{
  "train_examples": 295000,
  "crop_scale_min": 1,
  "horizontal_flip": false,
  "tokenizer": "char",
  "depths": [2, 4, 4],
  "kernel_size": 3,
  "init": "kaiming_normal",
  "residual_init": "zero_last",
  "ema_decay": 0.99
}
Rows from block 2, named by matrix and row number. Rows with one number belong to one channel. Each number is 128 + 24 x the weight over its row's rms, rounded and kept within 0 to 255. All counts start at 0. Numbers have three digits each. After the name is the row's rms in percent of the matrix's.
# convs0: first 3x3 conv, stride 2 (model.blocks.2.convs.0.weight, 128x64x3x3), inputs 52-63, a 3x3 kernel for each
# convs1: second 3x3 conv (model.blocks.2.convs.1.weight, 128x128x3x3, transposed), outputs 48-59, a 3x3 kernel for each
convs0.69 099:127129144107083131116087098133141126126117115112107067089081109128119142147147189136151158116094143095096113109115148131110130163107111121147166098172111082118108133147154139124155125126137092101139091098100120123095091122118080111157075092116166146158165151137128139135165158170156132138147123109146135115159148136116114113
convs1.69 103:099109126084089119100110144118139140104109142154119119084148146115115123077092172117105086113137125094138131119152111145153148085092122111114111159166120146161145107128109141104092107145128096149143111141171119151152139110132124127120150130150117096084172139132100086081152148133126123122131152134144111083134115098134126113
convs0.70 105:111120093134127115171147132111097080128122105119101102117125145110155136126173121095124127141129098145146114136129128169091141128125141151117141092110126102142142133155144152152128163100106135124104133096091100087145091139144105157125150186122101132169125186152161188098143152092137151117135166122144135095142153133115103108
convs1.70 108:104117154144139146161144135091122142154118096145113091150155145138100144114130126136188130113132090111078106136081157117093116151149106090141133129150087118135082141072103099138123094162133064062145132093119148118141113170120178163075117103086158149118127121081124138099144120098142132094118158122129134105125150157131179145
convs0.71 101:100106144106106122098108121114161161134121095165103081102114059081114094114117139113102142130127127137135145132108103094103103089096126142168124109132112102083096129103119101123133123123155097113146093120104147131112114160169142161169144134153154092113147108129122142151131096093130146135132137118120111119146149116141115129
convs1.71 102:106130141127151175127126121143123147128125164140155146133168143104091134167122156170122116163130117138131107101114122136110098101128128104107124154164159118168158119107103113093072091150171107141130104112166108114143114129112138091117132173131128105113137117109126104117125171140098128176139135125119109092156162127173146124
convs0.72 099:084110118124125127101091122137108109147103102170157159131151122113098086133121102064087098103135151132139136126145162155183175117129128091146109116116117159180139123104115121104143106125130086087127126153168149165125149144109122102142130136114155136120121122103099132148126109109117057086091112126140152145150145166121123151
convs1.72 097:138127098136144148137132160152121131143108170079087162107129153135147162125138123083123154095134137126138163123093138177160138134116140113160143119131169127069167115204156137137145133098100135110091156145101144129113113132111121089152079102130148112106151066091152111132136131119150164095153141147115182128093106100113122128
convs0.73 099:093119123087076093124131128117150145128165149109146169111109120141118129149092121088119150084081115098107119123083096122143138141151166097117126101103119130106110136139105128103110133119137112128153111129130155116099149109115152167112135161105113113184124126155145151137140130130103111140114131181137169147120145149120121138
convs1.73 096:127117144102085128085106142150146133136166165139107121110103118107082139134085156098136106113136091108146118088097111131121112116117109117106118142166171122161172085112106169142114126163118126146144089120167153162173079076084110122113138173136133146119137127124157127109103130138091149163135158138127144101129136099191146104
convs0.74 008:109140137109123136128123145123110118135115136108126138101111134128138116113106082127113114130098096100090123126137094141118123105157147139114081156098081133108052145082080112069114106098139114135140143131131130122135117102083122087079125097095121133056130134055163130071125140131114128128101119125111112107131124097129122136
convs1.74 006:138159137102135169144145129139097133109135131141136102117073143087086112132142101116125131135123155142128116177116118119125113107063082143125129124133133117134112132132108107122129068143169119169140084143121107123123082121123114093140107182173118136113189173122135117113138169124112132146108111152111107141082134112117116110
convs0.75 100:131110119134135140144166162092103126094107160125115156192183134169140089107112078135144096129124106107136150145151122178177113161182136125113106130136119174155110150143125153126139146155171111146143095124145085125121132144116170142116143109167144128085140121125141141149151078150146139168131135154070090106093090130099084130
convs1.75 096:116120114112111079173124129150152134154087117169126117127129147121116129129140138107152160124143132118134119148147115112090122176156138084121129110133144149109109114123129134122106129130110078055082138113084109162176065167148090146135112113087148141131130115119140137132109138144108091115122144116116161148102094092107102132
convs0.76 104:089099096075088107141160159112113151156128113130135099145147102111132107106109119113102111059079079118129126110093086130129116139132131161167161117151158078062083141120091137122135163128167126121130120100097140097117119147128116102108127151138122107089132137117129172138096100117089137120135134125096108121149152130116115124
convs1.76 103:134135120115145152156159146083124154145120123136157170138142155109095149105111147129083133127122145126111121088147145117098126109138113131130128126146096114100100134103114152113076140181172102119159122141170142129159125150149131097122133171142140093123101095105098109135112135134137151146132131114094045120164182117141161160
convs0.77 103:096111093073047042102102092138119082154131100118146115140140123141152160147155159153169145094083082082094102108059123113129116107131162150130091108091074119112106097139142130117140108118142125117124105084108102106151097119151128136144148131108135112114122103120118095085127113126095096084135112138140128145141117145123086109
convs1.77 105:085120119071128112113149145121126130121143147129124117128137107133100119113078127101089086119098089102099119112117123138161121106115131110123143133167155152164160105100127143103115128129143128129153113148164153169179109077088135110119160158143108114130129107117125102099131137150142157126169142105132145143136105125158145131
convs0.78 104:106095107122114117121124147094114102106135121177128106143098076128153111140161145133113120149168136131099102155116081150127117085130116111073123136118137136145119104141135155155109135142128111117083137114102123088106075084106104117096140146134116138163130147162126155163079111126111108098090094094117127155128106113163157124
convs1.78 103:151190150091154113120098117089164170152139140109107122115145109125122146125139130135087126140083141136094116106094131129111123121146110109128121151117096143121095121103113099125125145176102109102133134124127085113141156139154139115129102129144107116095133167143149155117124085084113097141112166130108119114127148132139157138
convs0.79 100:159134158132111119127119116119106114175128126177152160123124087141106089115104070141139130149147147111121124131136135164116114139104121135166103111146109173155144105119108135127094152131080151171162146193198145156163106055092116120117159164111155150152115115135083157137124083092158114127144139138158120144160138150056098138
convs1.79 104:153143115115143137142134159136118158119117143089115121096142126135144152145128171118125143115143131116150127118108138116146123107122106133160111150125075179186171097124103131138064117137123148133136091141154096094120087153144097097101127116156149140128132118080093082111127095109113162140119154148143132093132123159088102106
convs0.80 100:106100077116110085128104115118094106122104136116140128150171145141117130117105115123116083095136129078099132143107105165152153147133165145133113114105122140120075098109096115112159144138180100104091096122095093114136144120114155135119152140123109130142129136140090134136133123095093142081151142105100107098122138122109138125
convs1.80 102:130119093093126124111133145140148144138116146119104150122122133127107157111097139111105150103096105111144128108119126129131104127143143105096104103120131135135169092094073139121102168167109101104106112139146143141157095146167126126168148140100146128136131107097117123116109132141112172134156144117099130113171177095139157141
convs0.81 102:174176141137147129092116088093128123123109098122120134115138116099149148104136133165182130176166128097085078166150101139094078110117120105097125140123134111082102131124079127103095140146155147171138142139127094108135126141112118164083099149108132133125140152101151182144127131121138102117117115160112150130114092096182177143
convs1.81 107:153119134115161127118126079143120132138112159114124127135098140115107145090094128085114149080118139067057094098115110119121170150130132089130104090148121133157146103136154196165138167161158105125114129162113110111082115156124120107121137152147170153147142111139123120098150170146165113095126068084152109119107130117103134144